A small audio frame classifier, trained from scratch.
Model: 12.5M parameters, waveform 16khz input, arch conformer, activation gelu, layers 14.
Training: soap at rate 0.0025, 4900 steps, batches of 128.
Rows from block 11 of a small audio frame classifier, named by matrix and row number. Rows with one number belong to one neuron. Each number is 128 + 32 x the weight over its row's rms, rounded and kept within 0 to 255. All counts start at 0. Numbers have three digits each.
After each neuron's rows are labels from the 100 clips, of 14976, where the neuron reaches its highest value: "top examples" is what is common among them. Only what is clearly more common there than usual is listed. The data: short made-up English sentences, spoken by a formant synthesiser in many voices. In brackets: how many of the 100, against the usual share in percent.
# fc1: first MLP up (model.blocks.11.ff1.fc1.weight, 768x192), inputs 128-191
# fc2: first MLP down (model.blocks.11.ff1.fc2.weight, 192x768, transposed), outputs 128-191

fc1.364:159160178160116137133120170115191044107131153110128178143172142059115137131080092115127093124135130191141058104068075145153109101090138128120080071118086110092173170130129087100082138095115120
fc2.364:142136087117166112093087132127107179171161112116091146075135168140175152066153109184139120087115172137153104058116088088169161170126092103126103127140082081086119122126152106146145183113094114
top examples: /h/ (85 vs 51.7); reverberation (66 vs 26); "her" (34 vs 14.2); /θ/ (32 vs 6.4)

fc1.150:127131143108084147091118113153104132137087150106182148115114128145083125165163130094150134093101101169118136092049132059183089125166085121137105097088060100132148072187091054163151127115199146
fc2.150:125131121138174107119117132126102117074152142100139138154123105135124161145118106165111139104096095143129116103112088167079207097111119173130127143117142105154166120108125182064141145189112099
top examples: /p/ (78 vs 28.1); /ɑ/ (56 vs 26.4); /ʌ/ (54 vs 15); /dʒ/ (48 vs 12.9)

fc1.196:132165097118184174115157130084075157154112097054149117164139132042142177118145112094209174144107135087195151100082136110115131132068156065077167188105070110126127103162182101163101074092132116
fc2.196:111104144108095117085145164072130169156124127127125101150111145110088105131181163137151165102151156129116154084145141131136134115153113145116166130160183115145136129105108202131147096111063108
top examples: /ɪ/ (93 vs 60.5); /ð/ (71 vs 44.5); "this" (53 vs 14.3); "is" (47 vs 12.3)

fc1.476:109147111106112103066022125127098102127157110206135119149129112131142073127167130094152135092122107159126140040131141098113167093121144089107089124148117161209127079099168093189169141100103150
fc2.476:150121103074145164105109163099112163145169094162149158149122150204191138156097093116111090151098142118083159131103099106117104130174107082110093112113120085148207145132154068162172171157122068
top examples: /b/ (74 vs 40.3); /ð/ (72 vs 44.5); /ʌ/ (49 vs 15); "brother" (28 vs 2)

fc1.21:114112141098105139122160070153102091125119182112141126150132112074084160131129154128162115146125137126148122083178227089112117118136122118164118102106123163095092121169136122150150125138134149
fc2.21:144122143072123150114105148121130137090146163062141108058133154173144156122142095148133112098089158130105144167128081112121172129196116132133088097131162071167177202096095123080111159118120123
top examples: /ʌ/ (34 vs 15)

fc1.184:110173143154176091141178082121154072152110123082146160121079205089099146193124107074106129148134113106181095123159161149184057118107098127145126154112115059078116157170122071108104157156091107
fc2.184:130130084122083130144126082143168136142180133148116227142097103129177134092120094120096118141100117172128080121179148079130127135118119147116097136122113162112160097131143094161117126167090150
top examples: /aɪ/ (89 vs 35.7); /b/ (72 vs 40.3); reverberation (68 vs 26); /m/ (60 vs 34.8)

fc1.212:122102136094120115180150094116063111135149139112143171114090104133133120129145137151221110113186130116157147127052144154144152074172160148097179173144065128017094117128124130091121127077132147
fc2.212:102082074112173112142085017141129151122146129105134153125151093148155079148104116100122128199177180123088156078136075170128114130137104174037120129174117173142090119135091094118140122138158164
top examples: reverberation (96 vs 26); /i/ (88 vs 54.5); /ɛ/ (86 vs 47.5); /v/ (83 vs 29.4)

fc1.204:121194146190109091092052135174098214094065147080102130126120144130133144164146124145144126103117097100144122143086070148171069086100106120178193100146141112119131112083185111110082092116140121
fc2.204:118116105104123179129094142094156145163109101147130128124083139184092189055103181111129131189140135084141136078130188139112151101107151178105143121132113140152095090137096127146190165126113154
top examples: /tʃ/ (48 vs 14.9); /j/ (37 vs 7.9); "usual" (33 vs 2.4); /ʒ/ (33 vs 2.4)

fc1.281:200166154122095066083133104128110073100100136134150138152107190097143071081127220135152101108148058111111138090082080150139116109090179195108104147150122147139157146118084128140123183108086191
fc2.281:110131080121155193113159153169168099177156085141161117083143123147163152174119061191123186101111117188124126143115172120116118093097122110092140157169145096125126119120154114188101093095166096
top examples: "he" (33 vs 7.5)

fc1.404:177090165132155159131150112143113100149171173066129141138158178168178138065140099183083139154142153133104164137131067109113124186094141090165162201138129050130122141126115124136150079150134098
fc2.404:103137128150142146093151141089128178115139098180098099131113121106063149151118137113139093170064144141130079123143148092097095137178078174123126081098130166123067140164155135149120144161079105
top examples: /ɑ/ (64 vs 26.4); /j/ (25 vs 7.9)

fc1.576:174129159114153134121143061143079151110135122043130132096172147117117108117081148134162150137069158087122183098142098182132075133114150103158119122102078139127170101104198148121106086070154130
fc2.576:117109135163143162113148169109122110121157132140094116147191066126099149133178174156104137144090134173108126116145123062136116121176119100113146159179105110139104134126121160210159076184071100
top examples: "every" (36 vs 14.8); /ŋ/ (34 vs 10.4)

fc1.337:107117147068077197111103094110056127119089150094116140169110108102139128110144156156186123084078131132111141097175142088075145145077137066119122073154103143125130167097156089179168131136206160
fc2.337:071142090100134120124155143128139151127165174107115147103096133173159130112117059133121140118104127187079104110170149103143136111125096129069108118082135166121134098139110149173154132179120131
top examples: /ə/ (83 vs 52.6); /w/ (66 vs 39.1); "where" (43 vs 12.3); "was" (43 vs 12.5)

fc1.431:119103111127137118112198181106135168090112134147114143130061140104137135071160083115117097116163122132141113103095142120179100152124146106123079129137104115088092208114134146126169186117165071
fc2.431:074153117141094161165106123102127142110127119081095175114132060146152141135125162151136120151067090149084108165198162136143206093120111171193141114119082134174157038081117098175154109088122165
top examples: /dʒ/ (47 vs 12.9); "a" (47 vs 13.9); "strange" (26 vs 2.5)

fc1.192:136070136128122104109166169069104117137146146186176122130131118141166129119182146109084151132167093159075084077182058134072145133088141094098101118106149177161127109184104076060151200133189040
fc2.192:095092126104156140152130125174127145158151089151122125150186131129137110132144075151135135139195191172086173080101124128202145147159102128115085107135108114123192101054096135173185111156075155
top examples: /oʊ/ (57 vs 28.3); "holds" (31 vs 2)

fc1.325:117136132126120143123134137195146155092067104207108082176084122065120122090159092105108121111108078130104144106141134175145134101102111081157121114176197143138115196089109130159093096107103159
fc2.325:139152090107123169108065114139136147158185122170104179128179102157161120204096166147133144091137108088194081100154175153149135147132082079134114206108172136156138094111154113137120117104160142
top examples: /aɪ/ (67 vs 35.7); /f/ (47 vs 23); "find" (25 vs 3.3)

fc1.442:132146133132080159112087156148098119107114130200138169165086171139105049112175117147099123101115103092119143061159101163204151175118132132109124145140198111117144167111099116114046099102162156
fc2.442:069120126085089135082134165169124151130177082154128175128101104114148161130106097115048095163148161115179108061157173144142134117092104121071117145129145144129186173149121114106137093098195115
top examples: /ɑ/ (85 vs 26.4); /k/ (78 vs 40.9); "box" (29 vs 2.3)

fc1.498:133123126060096147117198083084118082075126153091101125174153074146134145085154093142128125145105174109135110056113143112153146179180090136119152129122075180107153144163113074113153165143182066
fc2.498:118114153208085126105112195164129152089129166122166113083074133129108121147091195131105132109110143049114146149167107177121126139112133205125139140172138093157160089100124156179146119108088133
top examples: /ʌ/ (38 vs 15)

fc1.317:100154141084135128087167093136043097134116172127114123108137087116157156118147131055114149117151166131186105142152092122148144119106169099083128147132146200128157100121158081132159170145106158
fc2.317:149108101108131117112138147122135147096171090154111158112102120173157071055097102135103175094111167164140150150187131147102120107105069157099095136108076110193126138131107155152155117142099137
top examples: /ə/ (89 vs 52.6); "a" (38 vs 13.9); /j/ (27 vs 7.9)

fc1.32:110143098072175183124164128118063149078105163098105161109109152064106120096150151075140152069156178095224134117088082147130154101114111105092142189099087141082178134195207133140090100141141111
fc2.32:122131166121080143138115158082094152130150100133115127146133117105106103109156132097131166119151109154147127094165123077157118098111128131145108073135195108153195154114105206130136132111072120
top examples: /ɪ/ (99 vs 60.5); /s/ (95 vs 52); /ð/ (94 vs 44.5); "this" (90 vs 14.3)

fc1.520:123094105086121094126115101114128179108097127084119067123149136134141120120125117131095113128182102127104100100130091086112128159131137083070106129136187127190131113145204165125117167108147140
fc2.520:152132137164119116108156149150093113109186139161112183172139134186098127133141216142106095117110103049151130187180100133110115106069137096109087132171084119154141044101095115101140112121144100
top examples: /ð/ (82 vs 44.5); reverberation (57 vs 26); "this" (41 vs 14.3); "that" (41 vs 14.5)

fc1.267:093129141130139149065143098173087163141113131134163145103082052074113103106119142087141100156138140123127127122138068135117079106116118130137119140184120121141176131160150099120114097082121134
fc2.267:122156097149148160191074157131103166144159159147152116115195161167152109119100198157125102127117128140114112085107133131172136133110114180105125107173179116073099139167060124120132148129137140
top examples: /ɪ/ (92 vs 60.5); /z/ (90 vs 46.8); "his" (52 vs 14.6)

fc1.383:109151121098144078143096095147122154101163121116126152119093159182133092139125063095136160112101104098177104067132140186060115142105139151115169129146109125089105148095090149119058092107131100
fc2.383:102131152133164096117128168141105157136156114103142207165090157116119145127128144147055123122120163163141115125140156094127139115090122115130140165076125140140074122167116132123103068117183175
top examples: /d/ (100 vs 52.3); "this" (36 vs 14.3)

fc1.143:151120173135094096126126156159099144103122105144044066146172136035129134118078132119114150121083154159114113116110162156128105122171160127142161112163109209120134126110171083159100096108067178
fc2.143:156090090147133143136128109117160126140110114140148107108059148135179128104149146146116094192134151108144106129135117058103137108167094180138149140066168077161095086144092175117153138167151171
top examples: /dʒ/ (31 vs 12.9)

fc1.61:074133063110189154123207118107024126162114103063111159122090140154154153043115089080099133167125111113185058119074118131175141101117220078126120209125102157099129135096172107160121126126135148
fc2.61:114127130142066091085140074157173112191092142124201136138089102107127095121146153140176178089142132074135108080162124117110172132094129150100148173156217135157144132113154159155147113168123132
top examples: /ɪ/ (100 vs 60.5); /z/ (77 vs 46.8); "is" (60 vs 12.3); sentence kind: question (51 vs 24.8)

fc1.12:109155058160114127135150098122159121130168160151161092110108112086141112136143167132095156127167121185122142097138167095099123095088134147121087122171162152120069121075185139143154081116178149
fc2.12:173164137092113151086121133131119137104134135113118159109119149162136153085111087150103106094073130095152110130160097075144172102142116103128214164056099168141196116144104141125128164114082140
top examples: /h/ (88 vs 51.7); "his" (46 vs 14.6); /j/ (26 vs 7.9)

fc1.17:165106113077157140109122097085089095092088151127085142114153166111132135156140127073131089134121131131155179101097159090106118177158155073050142132092147154138142067177059143082119107086136136
fc2.17:127144156175158194100066108178147145161146096106117154129094124143147155078175119154115115130112126081110074124148110150124138182120074101165134093135128101103123178115177168097110157132091116
top examples: /ə/ (85 vs 52.6); "was" (43 vs 12.5)

fc1.674:099130147097166150123119145126076128127081133127187082143083111162162142069120163102090148130153077147068160193082114206198142099077140076104143089156060095147146154130182122123157130131131137
fc2.674:145119115075105186031088159141096122143185102126065164117135203175212107116084169187141173149093132107067117192165082128193137109159117117028117131153078137120132156136094140127110126160133150
top examples: /æ/ (85 vs 35.9); /ð/ (84 vs 44.5); "that" (69 vs 14.5)

fc1.319:117186096135130162106083135109089108171130168143157115191160115150134158083124082117109140112154075127123161235109081122151123137085122151099081119168137119052119105153065163087085137140156162
fc2.319:096157112103130091095122194139168120164170097091133053140175162134028151130181113155150162121121138118122119108152162148146182114177086138114124100180152145100123117203097118145135093109129101
top examples: /b/ (92 vs 40.3)

fc1.469:122108125095147150094110161125096079143100158134103123138152108086117135185125159135146127107125158147159134037086080092112131161145116109136155086072072145125165097175096124099114066135124132
fc2.469:163118160159146100068123112095068144127082119152112124104126173116111102072136118131155154118127128098144085088114085048099161090134157125088109088120117128115146118129052246091087133138089156
top examples: /p/ (61 vs 28.1)

fc1.0:091152111160140095175102128070110147121109111155136150161113129168125162142100089077190150091078144117139159098155139076130096130133094113080106086114117167172120111089078102137148145112174138
fc2.0:126109133132066102116133091125166098148141157183180190196139126179122144162126149168145152130152121138124133128142166077160152156087116090094135201134084124167125039124115161116175120144117109
top examples: /d/ (88 vs 52.3); /ɑ/ (59 vs 26.4); "doctor" (25 vs 1.8)

fc1.702:107139087131154124114121165078111132188136132137119129202153126079133089153144121102142108136170169083096094112142120124112094166097069149171126099090114119094116135182168107159088121080076063
fc2.702:131108142129138132148114101198183164080119114135080087074131100145109114126164116121176141156105098056128136162199139139100126152103149182144168160125188131135053092156107192077192181083119171
top examples: muffled (low-pass) (30 vs 11.8)

fc1.224:134105124114193126068194093159135108076076145114137108178131167191142143086137120122105107110127165155066167066164158098106187119157118108099157171117164166124113120169132094141164145094142078
fc2.224:108147078131108101140082206146103166150163070122111163112121112113085125112110119178104108128126133069104115178182118126162109139098084152121131128143114076145143103089107138089096168159104112
top examples: /ð/ (73 vs 44.5); "where" (30 vs 12.3)

fc1.604:135122142122130108128147145135092167115086091145168155138123158089153122111141096129082153095116100119078118184158178170123150158139088128192138118124137154113129118137109105119077099135137136
fc2.604:104114148113115144132101164150135182091185112161109148139091084149153125116142147106146147103129190175080093145115094209197206113084092109065078119147053145140148105088176131132127166161101089
top examples: /æ/ (91 vs 35.9); "that" (45 vs 14.5); "hat" (28 vs 2.2)

fc1.572:078166062157119093140087176176108118160071094154120134152073117160097191109144055142138130118132148151133132098131141130139131079062142129105099134129077141058124106146116107134144128082112127
fc2.572:180103130135187176128153095111164154155175150133181146050124192092168136147112155104147152086049127104144133144202138177139111132099114093110116123119076131177149147161117086135165188152105116
top examples: /ʌ/ (43 vs 15); /dʒ/ (36 vs 12.9)

fc1.486:143079110090115124139088106157074160088101131150130183124169108153070093086150137110159089104130105191156190138092130092076110096103155048135120125105113099136182119202148147105087145107185096
fc2.486:124088116089076116126166155141129144098159136123115152066142090107184134116133085228149134168062111162103154123175115148155155150141111173117114101097081180159169149111120136201133096111064143
top examples: /p/ (100 vs 28.1); "please" (99 vs 6.5); sentence kind: request (99 vs 12.4); reverberation (90 vs 26)

fc1.620:105133083142156077149116152073109109178098136089103150203138113136129138160137118053180112147189166130108127143095121162123117178116105155137121130089165124113118108192147051126043154100117056
fc2.620:163089145119136117201131163179158137057089126126075084051092135121088101127127119095184129132143080056147091201145109130063113117102111165175181141119144100132117089046167174079183111116054147
top examples: reverberation (85 vs 26); /ɔ/ (62 vs 21.1)

fc1.363:104138210153113172093163112155151102079157118123158091139157162140165115109147148111127122085137090119161166164140152100134154101126068119129093102162142096091123173065090089139109085061067139
fc2.363:156124047141120125105143145110090152092138129141124193119117131085110187128126100136088102099154140111207111078153173120111116169174129116111164159130197147132139188142154191155079180107196163
top examples: /ʌ/ (46 vs 15)

fc1.707:112154184131123111153130130160108086125160082150106102176074119114190136129149158088189191139162127146076191159104206119133121185120124073133117167182161103158149139116159078118139169114084165
fc2.707:161144103111127137104116152090170147154221202111072137121175173143156129157142076127094176078128137102145127147145157068099136126152107159131174145140175107067094155137144142131123067158151097
top examples: /oʊ/ (57 vs 28.3); "my" (40 vs 14.8); /j/ (32 vs 7.9); "yellow" (28 vs 2.5)

fc1.271:119138153105146074099138153121167127115093117124109155069126144113150134112074129047106165117114094086127099184104114136162084080159100116108183188095163104118135159167112164051083127183155135
fc2.271:108210127126155139130101084085126165129121121152130188112173098168153122082098091128137164117130161179088091134164129096070111109159087073089081148148134143154174177130124158116185118163118142
top examples: /aɪ/ (100 vs 35.7); /m/ (98 vs 34.8); "my" (92 vs 14.8)

fc1.274:097090189146103183085148130131145121143116171140145152135187138142150135165108102132151192180112137156129168135150192103136146107157140107138125131104090154131087170134133196123121104097156160
fc2.274:125126122125154124172117111124163158155096099084102114108056142087176146084160140156115108102120121094154073166077085123093115095166134141102115114113178075117192102160108100092160165146068144
top examples: /ʌ/ (41 vs 15); /dʒ/ (39 vs 12.9)

fc1.371:114090122117120125102084158121135149080155156139192160175147194114130095089182083121119102084151155132129108100079082159106057146105067134103147094170142123131123074147136111044134171113171085
fc2.371:074122101115134111101109119174103175148157116149154151123115135147121076149088098178101139178150158178114144093152110077105208087127136132108095059086166099150140128153077159153145085113126152
top examples: /p/ (69 vs 28.1); sentence kind: request (48 vs 12.4); "please" (36 vs 6.5); "bring" (31 vs 2.9)

fc1.457:169146125105124163118128135115048085114142109093147180112056113086068175167119123146105144075069144139096103090165151058128094114126166079072056116131104198132141139071145069167150150142128142
fc2.457:139130147125110163152146138172175149165162120093132155113128209117100139149130108132068133173108175144099111129193098086109144126102102105090144143129145117193144122137105156188105063075146128
top examples: /aɪ/ (94 vs 35.7); /m/ (77 vs 34.8); /b/ (67 vs 40.3); "my" (66 vs 14.8)

fc1.519:143126106084154130121178122098109142101155126155116116157127134091114110129133158148092103079115126088115152087109076151107089162136161158137154130144149161076161069204149087090090130179148117
fc2.519:069115167117116150135081152161154091107166118127118125065135123166153169158165129131152150167135126194115115165122125119144180136113066128086097116087114087185138186095103202140189134112091096
top examples: /p/ (64 vs 28.1); sentence kind: request (45 vs 12.4); "please" (40 vs 6.5); "me" (27 vs 6.1)

fc1.413:165093151088128179107163060150094132074102140113173133114171172074109170121130142147147125071113141122118123053148171084097124095150078121126087127162093146118120123149148113103120114177089124
fc2.413:120099129089108167141088155160149159142145145023098142083118136177173145098157126152085096114127191125112141143162083118143160118197077147106118098102106086154152146111091147161130123132163178
top examples: /ʌ/ (42 vs 15); /dʒ/ (35 vs 12.9)

fc1.558:155143151145126077123100149161147087110118118117203127099157108165121155136201165108143127121179116120110116147084104131127134065176107156131087119114088170124130129123115142144123098102108160
fc2.558:155087098106119132135119140151131126122180121181083150123116134107162124136072130145170104161125143138094147090144102183114129137051184105106153132114142153118135122065168102152173143144090074
top examples: /ð/ (75 vs 44.5); /æ/ (61 vs 35.9); "that" (44 vs 14.5)

fc1.487:152085169106078145082123089159093157117149157105165141070167139094114160185140127163155127169113094097084147081135119097140131136121123101097091186116150125117088148123038162090141117116170138
fc2.487:094105121129175136190142106103145118093160169113145179104144123135181142129115141140130141074134167157157112142097105104117123138187112107081133086102123111136119099142204084161141110161075117
top examples: /k/ (69 vs 40.9)

fc1.444:190069146121182129128109069107145130057131085118038182115167145154147117125120142119113138147071091122117119129119058149077079121163133083118121191094113146139134100155152133033134092148136089
fc2.444:132139112183065063123136164094153090174144158184159087136102095145097165018162114110101158104142155051092134115162147064139129081131064186130105114147133126127133123121132164128107120116139157
top examples: /ə/ (100 vs 52.6); sentence kind: statement (100 vs 62.8); "the" (54 vs 14.5); "a" (51 vs 13.9)

fc1.97:136202135134116038138150152154159160139208138076131068100092139091068125106126140162100127089136146195152088143095118078115063098182088102149139112122130162105092107046118141118143091104163142
fc2.97:148106111127094129113106127115149137161064081130136122160157118193143166144171124103132101181090137089139142117147132127086229117117149167160175052090079114119143028138105148113151172184078140
top examples: /dʒ/ (60 vs 12.9); /ʌ/ (39 vs 15)

fc1.284:158139134096123140136158112170091170113076136151143164143192185128165147151108168148114155106109123090144124084096119110185077121143151089135138111079126125110084104142164104136130095102171186
fc2.284:136140109100167176118111133153144179120121106005122153131114128171120164116166140130107062109130114117090133120119076154128188081136125137107134113158134076103095101113072112113105149060107104
top examples: /ð/ (91 vs 44.5); /æ/ (64 vs 35.9); "that" (51 vs 14.5); "the" (35 vs 14.5)

fc1.153:110109141121157138095193096073096064059124154092139123108163149121107143135119153084123166107139152120173120149154050141159160134167102087115100078105137184070186097141131136089129145178168090
fc2.153:134098089142094118154096145148124134127147144090123163132105077160176083106137152141125166183146197082162160079185125130136139085096122156104113146099117095173131096109108110152186113155098164
top examples: /ə/ (99 vs 52.6); /b/ (65 vs 40.3); "a" (43 vs 13.9); /ʌ/ (39 vs 15)

fc1.307:193086105127206134106124101123150133076151149193118094109158145072179133109126132091137136161088121091181093128134103144066142166171184094145156193090079206133109156132161118004081051143125135
fc2.307:115121153174010108127164146111174097152132139114167164140081095179118104053150127139115131138121153110107120146157155128159156086065122163098148141180130108122121107128136181140109105132148155
top examples: /h/ (89 vs 51.7); /u/ (77 vs 24.8); sentence kind: question (73 vs 24.8); "who" (72 vs 12.5)

fc1.388:116168137096157158091128105172112169116158154152153165114131132108114088136139086081147117099149038109189126085108121103117022121123147124191157142165130102118064124121122091165115133117115102
fc2.388:085105112161183160179138150110145117115096153094166182072120119149137078055101156174143114167098132156137140092141186161118109181065191204098132124105145088095115138084065104145157144176086184
top examples: /ɑ/ (72 vs 26.4); /w/ (70 vs 39.1); /tʃ/ (64 vs 14.9); "watched" (57 vs 1.8)

fc1.741:119147172177062151114075142101123123113140208078125136189123159152163113128212076118138162099162082103096093183128160069135125099119110126138141150128121183132169102130129161119101205123147144
fc2.741:135174095171118132127129170133166147170153108143145125149121104095075148113092140169119124069159162111142123087166183166131159146111162106110131097059067091118114168101102105132133099070069174
top examples: /d/ (85 vs 52.3); /ɝ/ (79 vs 48.9); reverberation (77 vs 26); /ʌ/ (46 vs 15)

fc1.243:096104162122172140098045148095153135130101163126123127137112070071135150146145172144154126094120109128137135120105022157043130092128159122131178123102110158169093110112109131142082100103145094
fc2.243:171159106113092119158165141151097149153071107167130121116105173115081169054095135120113143188127145099088184122115201114228125106101160188107129136129143136123121107138144118110165136086133169
top examples: /p/ (95 vs 28.1); "please" (93 vs 6.5); sentence kind: request (93 vs 12.4); "me" (70 vs 6.1)

fc1.535:105152176141132060104181108176116143087136081153087120159201121096147129136156088092109124135138102147125149101106174101129142148169095106110129161086144150120160193099163112111128126130113188
fc2.535:117105091137106149147065159099198153200124093186133179129048129159143171160182164176123083094146157065135147163146138109117123116116120078128181152137105082148140089153106134136089178131129105
top examples: /k/ (75 vs 40.9); /w/ (72 vs 39.1); "was" (35 vs 12.5)

fc1.568:126121145092139134101135075136110058179155131129153070128143127143132046115085141162114134111120057177122182115156075157166143100127133127127159120178173097097154125100129102154090124086151139
fc2.568:084102136146110179133105152133124156111126131128154129111091082128074166142126124145093162168071174120153128135183160115167175150105122104078148149189133099112149153162141149154154070137148135
top examples: /tʃ/ (70 vs 14.9); /dʒ/ (35 vs 12.9); "beach" (28 vs 1.9)

fc1.653:108144095127066087118167136102101148103121120176168082185142124159145116166160101094139186159117085160140076163078151135104121085087096120167142182109151092146135109115128105187144172160199153
fc2.653:127208153184122169128055098101164134159136169105094131134120151101064156123138113181100153072171132132121112097171200085167156099123122121163151116145132148086130161166099123105111160085117151
top examples: /ə/ (81 vs 52.6); "a" (43 vs 13.9)

fc1.127:121134139146150138118155135143140142141121133106079110135111132112199173132122070116115142105128085068177150147100037149075196095087132137154156070114136109067143146098212110112122122129130107
fc2.127:174172103143108113169107101106187091157162165147126117124140124164114125108127205158147153135116133086120154150141179136154115078134144156101087156124091186111064151113089127074139155123128134
top examples: /h/ (100 vs 51.7); sentence kind: statement (99 vs 62.8); /i/ (97 vs 54.5); "he" (96 vs 7.5)

fc1.540:112131082045075123106078075153106139092126143168161112165152171161141160115168140110162148101124131083118133076135130103105149171119075087045083132180125165104134160081157093151176163133087125
fc2.540:051128083137176111170128174130158156152194116167126226113118142143100187146083096180098116127103176158054079145165161100139104127180095144080089132162109071163156130088138118127115119121122070
top examples: /ɑ/ (58 vs 26.4); /j/ (46 vs 7.9); "beyond" (44 vs 3.1)

fc1.683:162086124155082112153119130166108193126130124128167129093078081184096170166121119105132150089145071143143121142079155156117111090135159130149130202123108118183112117065123100091149182166197157
fc2.683:156164133132095160144148159122161145108127179110103169168154167194140182147152101183163058171065203131155138105152116085140130112067124175118172111077149158102122055139137129173175059138102123
top examples: /b/ (72 vs 40.3); /g/ (50 vs 17.2); /ʊ/ (46 vs 8.2); "good" (33 vs 2.3)

fc1.550:200185097165064122106193161119150069151139165184193133121136104079130120105099119140086153086186112129125108081129114188152207104126157162122060126146145132127106108056119093163114137105131125
fc2.550:048102113065154140072120110112148105091175118156050138070145181175173183150167113142146105129103147155154141080173094074167094136133102100048147164132100129159197106157144099169174074104080106
top examples: /b/ (65 vs 40.3); /ɔ/ (45 vs 21.1); "every" (33 vs 14.8)

fc1.731:150138158101155120109162148136134209111106134108071081127109144068143188104101084121054170103120067124065102172122114176116125115135091137152172113126145171156152179132157151147109157141121179
fc2.731:130106126180096172169115157138169086155141118129092128113078162121125092150129182194123086136070134065171108122155145090150129118094131155143123135125094142153114024094120112133148114087113124
top examples: muffled (low-pass) (33 vs 11.8)

fc1.718:197127093123116107100101125096116142121140195095127184126136111099086091113144150096121063160121112093146105091070049140097069096097175098161115156102111159172120154161186122074081075151110091
fc2.718:135132080102104131133144120151109085151110111099143095126174117094164094093107114160155126125142098177051161132143151057122159150141100202112144140168152126138140119160126072162086112120118168
top examples: /p/ (96 vs 28.1); sentence kind: request (96 vs 12.4); "please" (95 vs 6.5); "me" (53 vs 6.1)

fc1.176:118109135134115121101091148100133153180103088098155139091173172095174147078133116029179068112191147043111098114124130145113035144158059110132146154107134095099133177136169107135085154107097048
fc2.176:092113177176116102148165089186186113120134150103098177121113117152119134136090108151174142167139133114150109138132089122086117083105060151121151207088156148132146110105145174128207127094149117
top examples: /d/ (85 vs 52.3); reverberation (74 vs 26); /ɔ/ (45 vs 21.1); /ɔɪ/ (34 vs 4.3)

fc1.729:106133096207145115117155123102086144135180130117117131148203052083108115117149163126145150107123074038131146115169158114129102177116148141123125165116105140138185184145135133157128140094145127
fc2.729:147114143106096164160156100134174134148194177076132113106119112113124171139137132134146052120172151157130103153123086090093168178117159121144149115178147165113058071129066144106134069091133162
top examples: /k/ (88 vs 40.9); reverberation (80 vs 26)

fc1.57:081119214163157110137086129088151061109131109078148112121189142105122168161096096145166122137160128098146089160161108124169097170135124182093170152123121082067114132155055147128106180141057110
fc2.57:089110123070119163106136127139146122139132214145114124081085088120162151166144126154129165138105081074129123102141177132096175145142113149129148172119117113154148044127139134138131153148148106
top examples: /b/ (82 vs 40.3); /ʌ/ (34 vs 15); number of words: 9 (25 vs 3.9)

fc1.425:078149194183104075099096148123115236101123101145111129117112102086115141139170110102151153107060083122115121113068099149098168138087092155128145098125203121160129129101145072093143133078134157
fc2.425:130124100084159175137117132125155120162107159176157147144120164185157135103120145189121103119132093080138181145156200122137102091115177122141117104093118109103124057180157113156147194139141164
top examples: "every" (36 vs 14.8)

fc1.523:139211159145148132091156184133192095092138146121094217085168108074101148101112101103133128106078083194156086166144090126194118075142117145155113132062122135122159169161170109118098117148141097
fc2.523:117151085092154091114055116122126118165107138140096100105093150159177056123125131145119169120130148137118099039113104086115165121114099111078148060188109087104147167135126128104117178142128135
top examples: /h/ (87 vs 51.7); "the" (34 vs 14.5); "her" (32 vs 14.2)

fc1.257:133133183123107121077108155142129129134135125137142074094151113128117104042095158131143161094164117090137125180180106113120130100181101127142157103141193150159119162085063196115138089138143093
fc2.257:124119072117130094149156130120149087151156082121099172157167118160154144172188112181098118113130094151108135093103185124146085124069142127081107172118104111111184072124167122183113129102126146
top examples: /ʌ/ (37 vs 15); /dʒ/ (32 vs 12.9)

fc1.378:124135143085129171157116108186083102138111111066122175130098084134127119122159155089141157069140134175129163133088117102103122065154137163105080106136106056153120107117200086149178134126145141
fc2.378:141118091106126135115130133132095195157122080102151182139142122092137119175128131159024162131134164086160115082145105134128161129107096175121141135088104129093153116153089194142085111174186123
top examples: /aɪ/ (97 vs 35.7); /m/ (85 vs 34.8); "my" (83 vs 14.8)

fc1.264:112150111163164112075109101084089092132151163146151107170117194162130124138095064133131124120116080097138105098114110135153088132095131177142149149144158161144096121145093133081094201098142120
fc2.264:103137154097146134093160122134157117183104128117117172107155136115153119140137128128100144168132089123160174102194181101131130095116106130083153141127133093108158112142139116166142085096219102
top examples: /d/ (99 vs 52.3)

fc1.759:133121134125098095098101079181114157131134157148169159148132081121134161153114098152075123149117104137112111140124134136111118108099086137116109148155167130129102153143163090089173165157148113
fc2.759:122165140147144187194153197118170136160147163122123085150139151157100139166107142146143097127132178186154149130132124084166139137133180140146115062057173103092148043151115119169177068116149166
top examples: /b/ (82 vs 40.3); /g/ (40 vs 17.2); "green" (29 vs 2.7); "bridge" (27 vs 2.1)

fc1.313:109151173197111164132155123130087186151061133085138126206192153135116139163163091133136138103119114069145107102085119151137151130125137114152205097126153117088103143093139065118118130072126149
fc2.313:136152088120193104149082083118127162127110086127142150148123112171113124107108143139140050128191104147134169120115140131115116080151102162129142098158117109114046091149105152135110160072130168
top examples: /dʒ/ (52 vs 12.9); "that" (37 vs 14.5); "strange" (34 vs 2.5)

fc1.166:149155115196057125102052137133116069100116152164163135127140138096127091125154155154131133085126130108104124136119103140078137203110148129168103103143122107136130122083121155137154133146120151
fc2.166:108126135085161179145160098124127164172124089146135147143135088133218120071130083116123173108130093179143127127097215120102112032134112125076106119068133195149133133139116079206099120118125094
top examples: /æ/ (85 vs 35.9); "that" (36 vs 14.5); /θ/ (30 vs 6.4); "path" (29 vs 1.9)

fc1.496:127156120130144103138134131154148172186116061190123096130184133144079118102158075140159134116083174155118133095145099100106159090183136092151180107121142120090144160138113137134108116158164120
fc2.496:142131104136132113119099168082133153192135135126124126150147106154206150173090144104081086171144087068149139113082112148117111171127134166163133094172130133147073074120111151132105144132119150
top examples: /ð/ (85 vs 44.5); "this" (52 vs 14.3)

fc1.671:076106164129147114111108074086146176145172133177112137074124139146112162106157118109132123097131137099117141135202132116139116117154133209181141097149110186080067133080117176132115094158110100
fc2.671:101097133147158096149168207166113147120131104064158114124136074154102118181095148105126129156106165107116122100147158130181125167086130099119192156168109061138088094135100102167130148171106108
top examples: /ð/ (75 vs 44.5); /ɔ/ (43 vs 21.1); /ʌ/ (36 vs 15)

fc1.711:159125167126113131129143104186114110174128129101125106135081109185023169112108132140154133173094153125137146126110060131096152156158112109111106168053072156093128107131164113097077104157205084
fc2.711:111115090165096138130109177119105119087119138146118207117178162118174061110143172152134095174159072178124141101167119105159149056090111144143174169158174142127161148128093131200144154112118167
top examples: /b/ (65 vs 40.3)